config.yaml
crop_scale_min: 0.8
activation: "quick_gelu"
mlp_ratio: 3
qk_norm: false
patch_size: [2, 2]
positions: "learned"
epochs: 15.3
lr_schedule: "linear"
Rows from block 4 of a small image classifier, named by matrix and row number. Rows with one number belong to one neuron. Each number is 50 + 15 x the weight over its row's rms, rounded and kept within 0 to 99. All counts start at 0.
Before each neuron's rows are labels from the 100 images, of 14848, where the neuron reaches its highest value: "strongest on" is what is common among them. Only what is clearly more common there than usual is listed. The data: numbers of one to four digits printed on busy colour backdrops. In brackets: how many of the 100.
# fc1: MLP up (model.blocks.4.mlp.fc1.weight, 576x192), inputs 0-191
# fc2: MLP down (model.blocks.4.mlp.fc2.weight, 192x576, transposed), outputs 0-191

strongest on: grey ink (26)
fc1.526:50 69 49 58 42 45 54 41 58 38 52 52 47 50 49 39 43 37 38 53 71 41 52 25 44 45 65 42 51 30 82 57 45 71 53 51 52 67 76 53 59 58 57 38 67 40 22 51 56 45 56 37 57 32 51 68 20 70 44 40 20 44 44 49 77 41 34 57 50 28 50 61 47 48 72 72 66 58 43 36 53 70 53 42 34 55 32 56 30 71 69 39 58 59 48 74 40 36 70 05 44 30 48 38 28 48 52 38 63 74 28 52 02 36 43 37 33 52 51 81 38 33 62 29 66 40 84 41 23 32 66 53 64 51 54 47 40 57 36 86 60 57 48 61 40 52 40 34 48 55 59 77 44 63 64 32 29 65 59 45 52 44 30 35 69 70 23 51 63 30 43 71 59 28 68 40 42 70 80 32 56 70 44 34 31 77 33 42 54 44 54 42
fc2.526:69 28 33 58 46 48 33 59 58 60 48 64 69 64 54 35 51 49 53 34 37 62 25 44 61 44 33 92 45 57 43 32 74 63 52 51 42 23 23 59 55 55 31 52 37 44 52 34 56 50 73 45 43 81 31 37 85 33 56 56 61 71 43 39 31 72 65 41 50 63 51 57 59 43 37 21 33 56 33 48 53 53 54 60 75 49 53 73 55 48 26 62 46 53 22 20 59 25 59 78 71 77 67 44 73 55 43 64 38 35 51 60 83 57 53 69 83 40 54 47 62 57 41 56 55 56 33 30 54 82 37 27 62 31 39 45 71 55 81 34 63 44 32 62 72 49 51 34 72 52 56 21 67 49 36 58 59 41 51 78 54 46 48 52 32 65 56 39 42 76 60 59 51 83 42 56 61 15 51 72 53 41 51 47 56 46 48 33 50 53 25 54

strongest on: on a plate (68); red ink (39); brown ink (37)
fc1.366:36 56 80 56 91 43 11 61 45 41 46 54 68 32 61 26 45 54 72 52 43 51 47 73 53 48 59 74 53 71 43 47 57 67 41 58 41 50 61 40 68 61 36 70 51 39 54 51 36 44 60 69 64 52 44 25 60 52 58 33 41 56 57 49 72 46 82 40 71 44 71 59 55 70 65 78 48 44 53 62 62 51 50 65 50 25 66 66 33 72 63 56 57 24 61 26 33 21 50 55 51 29 29 48 22 40 82 39 50 58 25 48 77 43 55 34 45 63 35 61 16 64 38 31 65 35 33 45 38 69 15 43 35 34 48 37 44 41 46 54 42 31 54 32 57 70 80 42 34 41 55 41 70 52 71 34 64 41 75 28 53 29 58 41 41 63 16 37 43 60 64 57 37 50 50 52 31 64 54 56 54 34 27 50 76 47 61 33 41 56 56 69
fc2.366:56 32 26 49 19 71 70 44 66 82 33 50 55 66 31 56 46 69 44 60 59 45 62 41 53 50 58 55 62 41 65 45 53 27 54 42 61 34 62 53 33 17 62 35 51 64 17 46 68 45 43 41 45 67 57 75 41 58 42 73 55 67 52 47 30 13 11 32 47 46 32 32 35 42 44 43 37 59 47 31 39 56 45 29 57 84 59 60 79 43 41 48 43 55 59 71 62 62 47 72 59 76 59 65 45 52 33 51 53 55 66 45 44 62 61 73 57 22 50 39 70 43 64 71 25 67 62 31 48 41 44 57 57 50 43 51 57 74 59 61 62 60 32 67 45 31 20 40 61 80 52 58 62 37 37 79 46 65 36 75 28 39 27 67 56 51 72 46 62 47 43 58 68 44 39 51 58 29 44 48 32 50 95 23 52 72 40 59 56 42 50 28

strongest on: grey ink (30)
fc1.107:31 63 49 57 64 66 43 23 49 45 59 30 61 43 54 82 37 38 69 53 53 51 40 65 17 06 36 38 55 50 53 15 60 69 70 67 59 50 64 42 72 09 51 56 34 43 27 69 52 40 63 62 65 65 58 19 37 69 54 38 49 75 39 58 61 34 57 05 41 55 62 71 61 29 57 34 59 44 55 35 45 61 55 55 68 47 46 61 45 29 50 49 60 36 41 36 37 55 53 46 56 48 53 43 58 45 67 45 44 43 71 39 67 33 54 22 69 86 48 64 53 56 64 42 49 47 49 34 35 56 58 63 64 70 50 56 76 39 48 52 52 53 52 80 45 20 73 45 39 58 54 62 43 68 62 42 62 17 63 46 55 53 70 55 37 20 38 34 71 51 30 30 41 46 62 42 37 46 27 25 42 38 31 12 54 40 41 54 79 51 42 42
fc2.107:75 38 71 54 47 72 73 76 76 47 49 44 56 60 51 15 67 40 47 65 36 24 60 38 87 68 60 65 56 40 50 64 27 41 33 23 57 51 45 29 53 72 56 44 71 61 57 30 41 70 40 39 48 57 34 71 62 35 50 61 49 36 64 30 42 56 53 61 63 27 24 35 41 82 68 52 65 49 41 64 62 42 54 37 35 68 64 40 54 54 48 41 37 49 76 61 68 37 42 48 32 61 54 51 46 52 26 29 46 41 40 37 45 54 65 51 41 12 55 32 49 39 47 59 40 67 62 47 62 34 48 40 29 55 59 55 21 52 54 39 55 65 33 27 58 58 20 36 59 54 57 43 68 22 49 42 15 68 51 43 44 47 40 31 73 81 78 60 51 39 61 86 60 33 31 44 65 58 67 68 52 66 69 87 52 58 41 70 32 53 57 51

strongest on: length: one (85); red ink (70)
fc1.64:61 56 39 67 47 31 62 28 43 51 42 40 56 14 36 60 37 50 67 23 70 37 84 54 70 73 40 54 68 45 56 48 51 42 60 53 44 49 42 78 93 51 68 56 42 49 47 43 37 59 67 30 42 60 65 45 65 69 72 52 59 30 31 46 22 51 56 73 09 39 35 49 64 40 60 26 97 41 50 44 42 50 34 37 61 45 34 53 43 57 60 41 54 39 43 58 60 57 78 63 48 46 25 56 30 54 53 66 59 58 28 22 30 26 61 84 35 59 63 56 66 69 64 43 69 47 42 52 44 58 63 33 49 59 45 61 44 71 62 36 49 79 34 36 66 46 43 48 43 47 66 35 52 64 48 43 42 29 91 49 63 42 51 35 45 56 63 56 57 48 47 44 51 62 87 52 60 41 51 63 83 35 61 28 46 42 31 24 50 31 59 34
fc2.64:42 50 43 61 59 39 46 54 52 34 41 63 70 34 63 52 36 75 30 46 43 43 44 78 30 41 71 51 77 35 41 69 41 77 43 36 53 51 29 13 25 56 53 61 58 44 25 40 74 38 40 53 39 37 26 61 48 60 36 38 61 44 25 52 62 60 48 46 30 32 74 34 39 70 61 74 61 25 43 75 54 48 18 36 47 42 62 66 36 74 73 57 50 44 47 25 52 59 28 63 47 59 44 55 76 48 47 52 71 44 40 72 52 53 48 62 57 37 51 57 52 29 56 33 40 59 69 66 63 58 23 72 47 81 43 24 56 71 25 58 56 44 50 54 36 59 50 69 74 29 39 27 66 49 63 70 59 28 39 61 30 52 39 47 59 64 45 46 56 24 50 50 24 55 54 57 29 65 54 25 50 29 41 31 34 47 74 36 41 50 77 92

strongest on: length: one (73); grey ink (27); last digit: 2 (27)
fc1.21:44 62 59 45 55 44 28 52 33 45 83 66 22 42 46 84 17 71 29 10 70 48 67 52 32 50 57 64 36 74 72 44 48 39 18 61 46 41 56 52 25 33 31 29 51 49 40 55 31 45 28 42 43 34 54 15 74 62 64 60 67 55 49 43 46 43 46 76 59 40 67 56 72 44 26 70 57 57 40 54 24 59 57 37 37 30 39 56 46 37 38 53 46 63 68 70 54 38 61 44 58 81 57 43 34 55 42 50 40 55 74 43 68 55 66 47 37 36 49 43 60 43 26 74 42 63 58 79 64 47 53 60 38 74 50 53 50 46 47 25 70 50 52 41 39 35 61 29 44 47 39 54 43 60 43 43 40 37 60 63 36 73 50 22 55 35 69 44 70 23 44 70 55 38 89 78 53 52 37 43 52 59 34 51 89 30 49 72 36 58 45 38
fc2.21:35 19 75 73 38 53 76 41 73 72 36 48 63 76 50 47 36 46 51 48 45 16 58 15 52 43 53 59 60 47 51 61 35 62 53 66 52 44 37 58 55 19 38 32 55 43 51 63 55 54 56 82 61 25 45 52 71 48 56 47 57 49 61 52 48 39 60 65 59 41 46 78 47 45 57 69 29 33 57 63 67 56 60 43 44 41 76 60 75 56 46 55 49 47 63 24 51 35 59 53 32 32 66 31 65 61 47 73 68 51 39 59 56 60 42 50 63 63 68 36 34 50 80 34 43 64 36 62 55 68 14 31 43 58 48 53 44 55 22 61 42 54 18 36 61 95 21 60 51 67 19 53 54 78 66 52 20 53 62 50 63 41 64 51 54 44 49 72 69 64 59 12 58 55 36 30 56 38 04 44 41 32 72 40 51 50 48 49 50 58 49 42

strongest on: green ink (30); white ink (26)
fc1.505:71 54 43 40 46 40 18 34 43 40 65 54 38 50 28 58 44 32 54 53 57 66 49 53 42 36 38 05 48 47 48 68 32 11 39 60 59 47 75 42 54 52 48 47 55 47 56 74 48 40 71 52 88 70 53 46 26 62 31 63 70 64 37 57 54 43 45 37 48 53 86 44 72 36 54 37 67 39 67 45 61 64 74 54 69 43 31 48 51 59 56 31 62 45 51 56 36 64 32 31 59 09 39 72 53 72 06 32 42 55 59 49 48 35 51 65 28 45 68 64 50 39 27 61 76 64 50 56 32 50 76 47 41 43 19 69 26 69 51 72 18 34 49 43 55 68 44 37 43 48 37 46 21 76 55 42 34 56 54 89 35 55 48 48 39 47 46 47 56 51 59 36 40 55 50 65 32 61 55 40 42 44 63 68 37 54 80 38 26 55 51 49
fc2.505:41 86 60 41 30 43 47 35 49 71 55 51 37 69 62 63 72 51 36 62 48 23 73 29 53 65 51 53 25 37 68 36 73 39 49 43 63 64 46 45 55 26 38 40 63 58 76 11 61 51 71 48 44 21 45 82 70 50 31 46 48 51 50 46 41 71 48 48 28 52 34 41 35 66 47 11 33 55 49 39 48 79 50 50 26 59 50 26 33 57 22 45 67 43 64 67 24 68 29 32 46 50 68 50 63 53 62 61 64 83 79 44 41 54 44 55 66 34 45 50 60 66 70 37 78 72 61 69 76 45 50 48 18 65 54 47 53 51 31 83 32 41 49 52 59 52 17 56 36 59 61 39 61 37 36 60 47 67 27 57 64 35 60 54 64 68 50 80 66 46 35 55 52 34 53 40 29 45 24 60 55 52 51 61 47 52 43 49 56 39 68 49

strongest on: length: one (92); purple ink (48); last digit: 1 (30); first digit: 1 (30)
fc1.138:39 52 54 34 46 47 52 53 52 64 44 48 55 57 49 74 62 54 51 32 43 22 72 56 69 55 53 40 40 45 81 90 38 22 47 53 56 63 42 44 56 54 44 34 57 53 39 54 63 36 31 23 44 81 54 30 24 35 51 43 76 65 45 44 78 35 40 22 56 53 34 72 26 41 44 52 23 55 42 39 52 48 36 65 61 24 42 49 66 57 48 57 65 57 68 58 35 48 60 50 59 47 56 52 44 63 59 33 34 61 45 50 32 43 43 55 39 56 65 64 63 48 32 60 21 73 64 60 54 77 49 34 56 46 39 44 66 56 54 55 35 51 43 82 68 52 55 25 58 62 36 40 56 56 66 45 36 85 15 69 49 40 57 22 29 50 62 34 34 68 13 59 52 82 21 53 17 29 26 56 55 83 78 26 34 37 50 51 26 45 50 46
fc2.138:56 58 53 72 35 52 35 56 49 69 49 44 54 57 68 22 56 47 70 28 56 60 38 62 49 47 55 63 84 61 52 58 65 38 33 58 33 45 42 08 62 26 35 49 51 26 29 52 34 38 65 43 57 54 39 47 49 59 37 48 82 38 44 70 48 45 10 37 50 45 52 50 72 51 54 49 35 34 62 66 26 40 18 35 53 37 07 63 53 73 62 42 57 43 57 34 30 54 53 57 40 71 47 57 63 41 53 57 52 58 54 79 83 65 41 16 57 66 35 46 63 28 24 44 29 72 44 54 43 38 39 42 47 81 39 43 61 67 36 58 49 50 61 56 43 42 63 20 33 40 47 47 56 67 56 55 75 51 45 79 49 26 66 52 54 37 49 38 42 34 60 42 84 43 68 39 58 49 70 57 44 55 62 56 21 07 67 59 29 55 45 28

strongest on: length: two (71); green ink (29)
fc1.379:44 48 68 68 51 31 62 54 62 47 41 64 45 43 35 57 41 49 61 47 65 66 17 51 37 49 71 40 43 36 48 60 40 82 37 59 80 44 52 64 35 35 39 60 42 46 49 73 56 32 53 38 30 47 41 70 69 39 56 78 56 43 56 54 41 26 54 46 49 24 75 49 55 61 23 53 36 28 28 72 51 54 29 45 71 41 71 44 35 74 88 34 50 18 83 82 33 39 27 24 33 71 80 55 63 42 40 75 52 32 75 48 52 47 41 51 53 74 60 55 61 60 31 46 51 24 50 84 79 68 49 34 59 49 73 64 68 48 38 46 49 63 71 58 49 56 46 59 90 51 22 49 54 70 57 20 72 37 44 24 55 43 64 64 31 53 57 57 53 53 43 55 36 42 40 67 46 39 39 59 40 39 55 71 44 54 48 58 54 47 48 62
fc2.379:37 49 53 63 42 59 42 63 48 58 55 49 37 62 62 24 52 33 62 30 39 32 78 48 61 44 30 50 54 66 78 43 49 26 43 32 28 40 24 61 57 47 36 63 43 40 26 41 42 61 63 62 33 40 64 54 47 22 53 80 49 77 86 65 15 41 52 65 57 47 52 53 66 29 71 71 25 72 65 66 51 51 60 59 50 54 61 32 41 51 59 40 47 34 62 64 48 59 81 62 37 21 34 64 15 60 39 83 59 40 47 48 56 43 47 54 39 20 39 58 65 44 65 67 47 64 68 24 60 36 71 34 42 42 52 31 37 78 37 18 66 69 49 62 56 36 48 68 12 40 51 24 50 40 47 57 49 54 51 45 52 47 43 70 69 47 55 69 62 34 17 71 54 44 49 47 37 64 95 58 47 52 41 47 34 71 50 53 48 53 49 55

strongest on: grey ink (38); white ink (30); ink: teal (25)
fc1.560:34 19 66 59 28 46 68 33 44 42 47 62 42 43 41 41 60 56 74 58 26 65 56 90 81 61 48 40 45 35 55 82 22 43 48 52 80 49 35 82 50 36 54 52 63 57 72 59 54 40 32 20 18 48 48 41 13 66 75 39 55 51 78 36 61 51 37 43 58 31 49 50 57 52 31 52 50 35 36 64 30 54 33 65 39 25 52 60 56 58 59 83 31 38 66 43 28 70 43 50 54 25 74 25 39 62 75 38 69 54 53 62 61 55 58 61 34 21 45 49 58 57 43 31 26 44 56 56 51 40 49 70 28 44 57 41 53 65 85 44 31 39 49 39 54 43 37 42 41 36 55 46 43 38 63 53 77 43 62 55 60 63 61 30 49 44 25 36 56 59 73 42 86 38 42 42 36 40 61 44 75 50 29 59 65 39 62 25 43 56 57 43
fc2.560:59 57 61 67 54 63 43 66 54 54 37 43 50 44 44 46 43 44 30 56 48 47 56 45 37 40 45 32 53 40 56 53 35 57 73 50 65 43 52 49 34 29 46 49 35 55 48 50 42 53 58 69 60 60 39 86 49 53 48 68 62 56 40 62 16 46 67 44 25 53 70 48 54 73 76 40 79 76 72 35 65 52 60 52 42 73 48 41 77 60 23 39 62 58 58 65 51 33 35 61 65 65 28 53 64 66 36 22 37 37 38 61 53 24 41 73 54 73 67 61 71 51 59 93 51 56 61 46 44 48 62 35 67 39 37 69 31 53 24 33 45 35 50 99 68 54 62 52 72 44 52 60 74 71 55 74 40 52 45 66 51 49 33 46 37 48 78 11 59 37 70 13 45 81 63 71 58 54 71 52 53 23 36 46 54 62 50 71 34 52 56 40

strongest on: length: two (61); red ink (45); first digit: 7 (28)
fc1.267:48 64 35 43 63 82 91 54 40 44 70 44 63 48 74 58 53 44 26 40 30 53 50 49 54 51 63 76 58 58 58 29 58 33 53 64 60 14 50 60 38 22 74 65 36 57 59 56 48 44 31 65 86 78 51 65 42 65 37 46 39 21 54 67 43 25 38 52 63 66 59 57 57 49 40 48 48 29 30 61 60 86 60 67 56 37 50 32 38 37 67 59 31 57 49 52 47 31 59 41 42 83 62 89 47 60 60 61 60 37 52 64 41 54 47 53 51 59 46 53 77 55 67 57 42 47 38 63 67 42 63 65 59 71 86 33 46 46 56 16 50 55 54 48 50 36 84 38 56 30 31 85 41 37 56 52 78 66 47 55 58 54 13 72 58 41 26 29 44 43 47 52 62 37 37 64 55 35 46 71 24 60 54 56 31 46 39 42 50 45 61 59
fc2.267:73 49 63 40 85 29 28 46 42 67 63 60 49 49 36 41 22 43 60 55 64 29 39 36 47 57 55 22 41 57 50 74 40 49 39 26 64 72 58 49 43 70 62 37 35 46 34 24 56 64 80 49 51 40 92 34 62 70 62 52 50 72 38 55 47 87 62 42 50 25 55 45 52 38 58 60 41 54 65 64 44 43 32 43 23 67 46 16 52 33 43 58 55 00 68 56 58 68 50 69 33 55 40 51 67 47 57 65 39 41 26 39 68 44 37 31 44 58 38 21 38 62 50 29 43 47 55 48 26 50 44 56 71 65 62 73 51 66 71 84 65 57 52 51 40 54 49 79 40 54 44 41 58 32 56 70 29 35 57 49 39 37 68 80 30 73 54 45 45 39 40 41 57 31 50 66 40 51 46 55 61 80 56 52 61 49 47 47 80 64 46 51

strongest on: green ink (100)
fc1.288:46 45 40 39 57 51 52 50 59 39 59 49 22 55 37 45 42 51 55 32 35 44 52 38 68 41 40 68 59 53 42 42 46 47 43 61 55 54 31 50 26 56 30 36 49 54 53 67 60 63 53 52 56 49 23 48 48 51 53 39 36 34 63 22 77 13 60 58 19 31 37 33 39 16 30 16 53 39 49 46 50 68 63 38 60 63 66 27 50 37 44 16 35 52 44 88 24 44 44 52 61 52 66 31 43 71 53 36 72 15 31 51 53 40 40 31 41 32 59 80 51 58 34 72 27 46 61 74 44 30 46 66 68 50 66 59 56 41 48 28 26 31 57 43 32 55 65 47 46 68 69 20 74 44 62 54 36 56 35 57 46 24 60 55 29 47 40 42 42 62 38 81 49 37 46 34 73 27 49 39 54 59 52 82 20 55 72 47 71 78 45 45
fc2.288:50 43 45 46 42 56 77 28 48 52 54 46 58 41 44 38 56 53 18 62 54 62 53 34 65 59 54 56 46 80 56 91 77 35 53 57 43 58 34 42 67 45 57 00 72 40 49 37 52 59 35 63 60 54 59 51 59 47 35 49 35 63 58 78 45 49 45 46 43 51 77 63 62 43 59 50 60 95 35 63 48 73 29 61 75 50 28 64 46 53 24 68 41 27 15 36 42 62 44 54 33 13 52 49 41 51 59 71 40 59 57 80 68 28 53 56 41 60 35 49 40 44 42 21 70 62 39 50 47 51 44 31 52 23 36 61 57 31 68 67 53 52 27 52 63 37 60 62 67 40 47 65 39 53 34 34 48 78 70 35 51 39 31 44 56 34 38 72 73 29 58 59 65 36 61 55 58 38 54 54 31 49 67 60 89 61 60 25 74 53 71 51

strongest on: on a plate (66); length: one (49)
fc1.2:73 46 80 33 33 52 37 71 67 47 33 46 53 35 51 65 70 48 64 51 28 14 68 51 35 51 66 35 34 33 59 63 49 80 37 67 57 34 48 60 62 53 32 51 46 54 69 12 85 25 47 64 35 30 52 54 55 66 58 76 56 37 65 78 54 76 45 45 34 46 57 67 30 22 55 67 54 71 67 45 34 42 86 75 29 36 52 66 66 36 52 36 57 42 54 52 73 55 55 54 48 20 41 48 42 57 32 41 21 59 43 52 52 82 49 59 50 51 52 30 30 40 65 33 44 67 38 63 47 44 35 65 79 31 46 44 42 70 44 19 52 42 62 72 45 61 62 28 46 60 73 69 42 79 48 37 57 51 62 54 41 67 56 19 57 20 69 39 51 53 46 66 46 45 48 45 52 60 40 48 54 57 58 25 44 34 58 62 41 84 50 44
fc2.2:49 49 51 42 42 46 42 51 24 64 53 37 66 52 73 30 21 61 52 51 50 29 52 14 28 56 54 73 47 39 75 44 46 08 39 49 31 19 82 37 45 53 47 58 56 64 34 56 48 45 45 23 66 41 37 37 55 28 35 43 63 40 37 50 56 59 19 44 39 29 58 48 48 95 47 45 51 48 50 73 55 65 58 57 51 71 12 70 44 46 44 31 49 33 50 18 94 39 58 78 73 55 76 28 50 44 51 68 49 59 43 64 34 46 23 43 47 59 53 78 36 25 38 80 40 39 42 72 59 65 55 21 34 55 52 33 58 43 45 51 35 57 33 65 36 76 44 48 67 65 46 27 52 64 41 70 50 44 38 33 49 28 49 56 60 68 17 37 37 61 59 39 66 62 53 41 54 56 52 61 49 46 45 54 51 66 58 59 65 57 60 54

strongest on: teal ink (69); on a plate (65); length: one (59)
fc1.503:60 46 71 81 66 41 61 58 62 51 52 65 21 37 39 60 61 44 50 42 71 56 56 69 45 59 50 64 54 48 33 33 55 27 27 53 37 47 53 40 66 57 43 66 39 46 16 51 42 45 65 69 63 58 34 53 41 90 67 53 33 19 61 56 63 34 63 60 62 49 25 53 54 41 61 30 11 46 48 37 46 31 41 45 16 66 51 59 72 55 52 44 45 68 54 45 59 41 37 61 69 58 58 45 51 60 54 58 79 50 69 36 59 46 62 38 59 65 37 27 36 34 49 45 65 69 91 70 44 44 63 66 67 12 44 33 53 29 46 43 52 20 75 48 64 53 48 30 66 60 68 44 63 26 59 66 54 54 59 52 71 38 49 31 34 60 42 39 43 55 37 71 78 61 35 56 60 65 77 39 47 41 79 62 44 74 95 50 35 41 52 30
fc2.503:30 38 47 61 49 60 71 51 46 51 63 65 85 63 51 47 67 54 36 61 19 61 82 37 63 74 30 57 53 86 37 63 61 82 53 53 42 48 65 37 43 36 39 67 39 53 59 50 57 47 51 37 70 38 51 55 75 33 14 37 56 67 35 27 42 63 51 51 32 57 46 74 56 60 41 52 47 50 29 37 29 69 41 67 60 43 50 33 33 56 55 52 47 00 51 26 39 15 68 22 75 46 60 41 38 45 74 71 45 51 48 45 68 61 40 50 41 33 60 75 25 62 58 43 51 64 33 41 43 61 48 47 30 47 46 53 65 59 56 43 20 47 34 63 23 31 46 71 64 55 69 30 69 46 77 57 75 51 47 64 65 56 34 76 49 39 51 63 57 50 42 37 32 38 32 41 52 67 29 47 60 60 87 46 43 61 52 49 42 46 38 77

strongest on: on a plate (83); length: one (61)
fc1.564:35 53 72 51 40 47 45 37 40 84 78 73 52 36 54 53 58 34 71 27 47 43 28 41 76 06 56 40 33 44 44 40 47 67 60 55 46 23 63 53 33 49 34 43 55 56 37 18 70 56 46 50 29 39 46 47 78 38 37 63 65 29 45 39 80 46 59 67 51 33 60 60 35 27 47 63 37 48 30 30 28 21 42 37 29 48 49 70 47 35 42 42 27 63 64 58 74 52 45 29 56 95 37 63 43 42 61 52 35 77 64 50 14 29 43 66 61 42 69 56 96 47 59 70 64 29 58 50 57 50 44 67 65 44 50 57 37 52 45 44 59 38 52 43 67 39 49 71 43 42 41 44 51 39 58 50 18 32 38 68 47 42 46 66 41 63 66 40 56 43 58 51 45 50 58 59 20 40 45 58 44 60 72 56 63 31 33 61 73 41 43 78
fc2.564:29 35 59 47 68 69 63 77 51 49 59 48 48 49 56 66 31 65 49 67 30 50 20 53 41 45 48 46 58 56 65 44 46 55 25 54 54 60 73 69 36 40 57 52 28 58 39 53 49 27 50 62 84 51 49 48 60 29 57 69 39 60 54 70 41 58 70 51 51 48 46 33 88 52 64 60 42 72 85 45 44 61 49 42 45 52 26 46 37 78 57 29 42 49 66 59 78 73 67 33 61 65 61 78 15 25 58 52 32 36 42 38 53 46 42 48 31 42 36 47 69 40 33 48 51 29 56 60 28 62 53 49 36 79 66 33 52 63 61 40 44 21 19 36 47 41 49 33 40 65 83 53 42 59 49 53 79 85 69 47 59 62 22 40 34 50 75 30 38 83 42 30 36 67 44 47 64 68 22 41 53 42 40 43 16 50 41 57 43 54 44 43

strongest on: length: one (67); grey ink (25); purple ink (25)
fc1.296:48 43 76 10 59 64 41 38 54 55 55 58 62 43 69 43 24 48 44 28 72 36 45 47 64 63 38 75 53 14 63 65 63 50 40 27 68 46 49 46 54 18 51 70 66 49 49 43 53 24 55 45 41 33 61 56 45 59 17 67 74 48 32 66 41 53 51 42 55 50 32 68 24 51 32 67 12 34 78 68 63 35 42 20 36 23 54 33 34 29 51 41 59 51 64 55 47 52 56 14 53 46 51 86 53 38 26 51 43 30 45 59 44 74 37 55 50 63 33 67 46 45 29 61 34 46 59 43 45 50 25 24 44 59 61 35 58 36 33 33 58 32 67 50 52 65 52 21 51 46 48 56 51 53 64 67 66 58 50 48 63 44 77 30 53 63 70 61 29 46 52 68 75 60 13 55 27 45 57 53 55 46 51 54 38 73 60 61 38 34 25 47
fc2.296:62 32 57 56 28 31 23 47 49 61 38 37 84 60 58 55 74 71 34 35 33 41 13 37 59 42 64 42 66 45 59 36 49 44 54 30 41 56 50 37 45 37 42 66 70 51 56 71 42 44 74 75 41 43 45 52 37 47 49 67 70 38 55 57 57 50 21 58 64 53 75 53 42 61 50 72 59 31 44 67 44 66 18 48 19 42 50 83 75 53 73 52 66 65 23 53 44 55 29 44 51 61 66 50 76 58 37 41 47 94 49 54 47 83 22 56 38 20 48 52 34 43 56 27 56 56 59 57 47 52 38 42 56 44 22 55 48 55 43 57 73 38 47 35 46 59 47 44 23 40 59 67 24 64 43 68 00 41 39 45 61 48 77 45 65 41 56 43 39 24 56 55 48 57 61 41 62 63 56 44 48 40 39 33 36 34 47 62 47 48 39 18

strongest on: green ink (34)
fc1.206:33 60 33 56 53 47 34 50 44 56 55 49 36 63 70 54 62 62 35 49 65 68 45 38 49 40 61 40 45 32 37 50 39 51 67 57 45 48 36 63 32 59 56 53 81 62 57 32 34 39 64 55 58 52 50 40 41 52 46 41 55 42 47 70 17 49 82 65 72 40 95 59 58 79 49 64 57 39 50 12 58 27 18 29 49 56 63 63 50 51 33 42 72 59 45 58 55 34 43 56 43 65 45 32 41 78 40 49 44 45 41 52 50 35 17 71 26 21 76 53 37 61 39 47 35 73 57 83 37 41 64 52 43 64 52 32 42 37 64 58 32 33 40 51 64 19 42 43 50 25 54 35 50 69 63 80 48 59 39 52 06 58 31 62 57 55 79 40 70 64 27 46 20 52 43 50 80 41 71 56 44 28 38 48 27 63 64 49 70 56 33 61
fc2.206:47 45 54 02 44 65 41 63 26 37 61 51 46 68 30 35 45 74 37 75 40 46 67 44 59 44 45 13 52 69 50 29 50 54 60 57 50 45 46 32 56 46 51 20 45 49 56 62 83 46 46 64 60 53 50 37 53 35 39 57 46 41 65 44 28 40 48 30 55 63 64 32 58 68 48 42 80 27 57 37 61 39 57 25 65 60 71 60 33 69 51 51 39 49 46 29 25 37 33 76 84 38 36 56 38 63 54 62 49 39 68 60 41 59 53 47 69 71 58 57 63 55 51 80 44 16 70 57 44 62 60 52 68 53 46 45 43 65 29 29 67 86 39 58 34 53 46 66 34 65 58 22 45 51 43 44 72 49 50 60 38 25 22 56 52 48 48 60 80 45 57 59 64 46 56 49 29 45 78 74 23 31 60 48 83 33 51 40 64 51 13 63

strongest on: grey ink (32); white ink (26)
fc1.574:33 52 54 62 58 46 29 69 79 34 36 50 71 50 62 49 56 53 47 65 68 55 36 44 45 62 50 45 45 65 72 84 31 54 66 55 72 50 64 76 23 46 58 30 48 51 69 31 60 46 47 46 53 87 49 12 66 50 66 31 79 51 52 63 74 52 46 61 79 46 74 29 42 34 20 66 80 71 63 49 42 66 58 73 54 41 49 47 65 51 53 51 59 61 39 36 29 64 42 85 38 59 59 43 41 51 73 59 50 57 44 35 17 55 47 32 48 27 47 43 47 86 43 47 63 35 61 29 67 46 64 60 28 54 44 78 46 66 38 36 23 47 45 50 31 53 51 58 68 63 52 49 72 53 48 57 56 40 63 38 32 56 57 30 66 40 61 85 31 50 62 41 33 70 43 63 49 55 67 60 45 60 56 68 92 74 61 51 58 39 43 31
fc2.574:60 29 47 23 38 72 63 55 51 69 50 54 23 68 69 40 31 34 49 56 04 46 47 32 54 42 50 47 49 42 46 39 69 43 48 41 62 40 48 23 56 59 76 49 62 50 24 73 41 61 40 49 39 27 88 67 39 25 48 77 31 53 44 49 27 27 36 68 46 52 66 63 59 46 84 43 25 44 53 55 51 43 28 15 66 37 33 42 62 24 64 70 40 72 70 66 36 50 45 48 66 41 41 37 47 61 18 42 59 52 43 46 88 40 40 81 42 61 52 50 61 42 54 49 29 72 28 43 38 44 49 47 35 32 24 31 35 31 69 57 35 41 45 33 76 48 42 32 43 20 39 62 45 47 56 42 51 62 30 68 64 60 36 57 33 64 55 21 44 76 43 53 38 45 55 46 45 65 50 49 59 45 45 32 40 43 38 76 28 55 39 43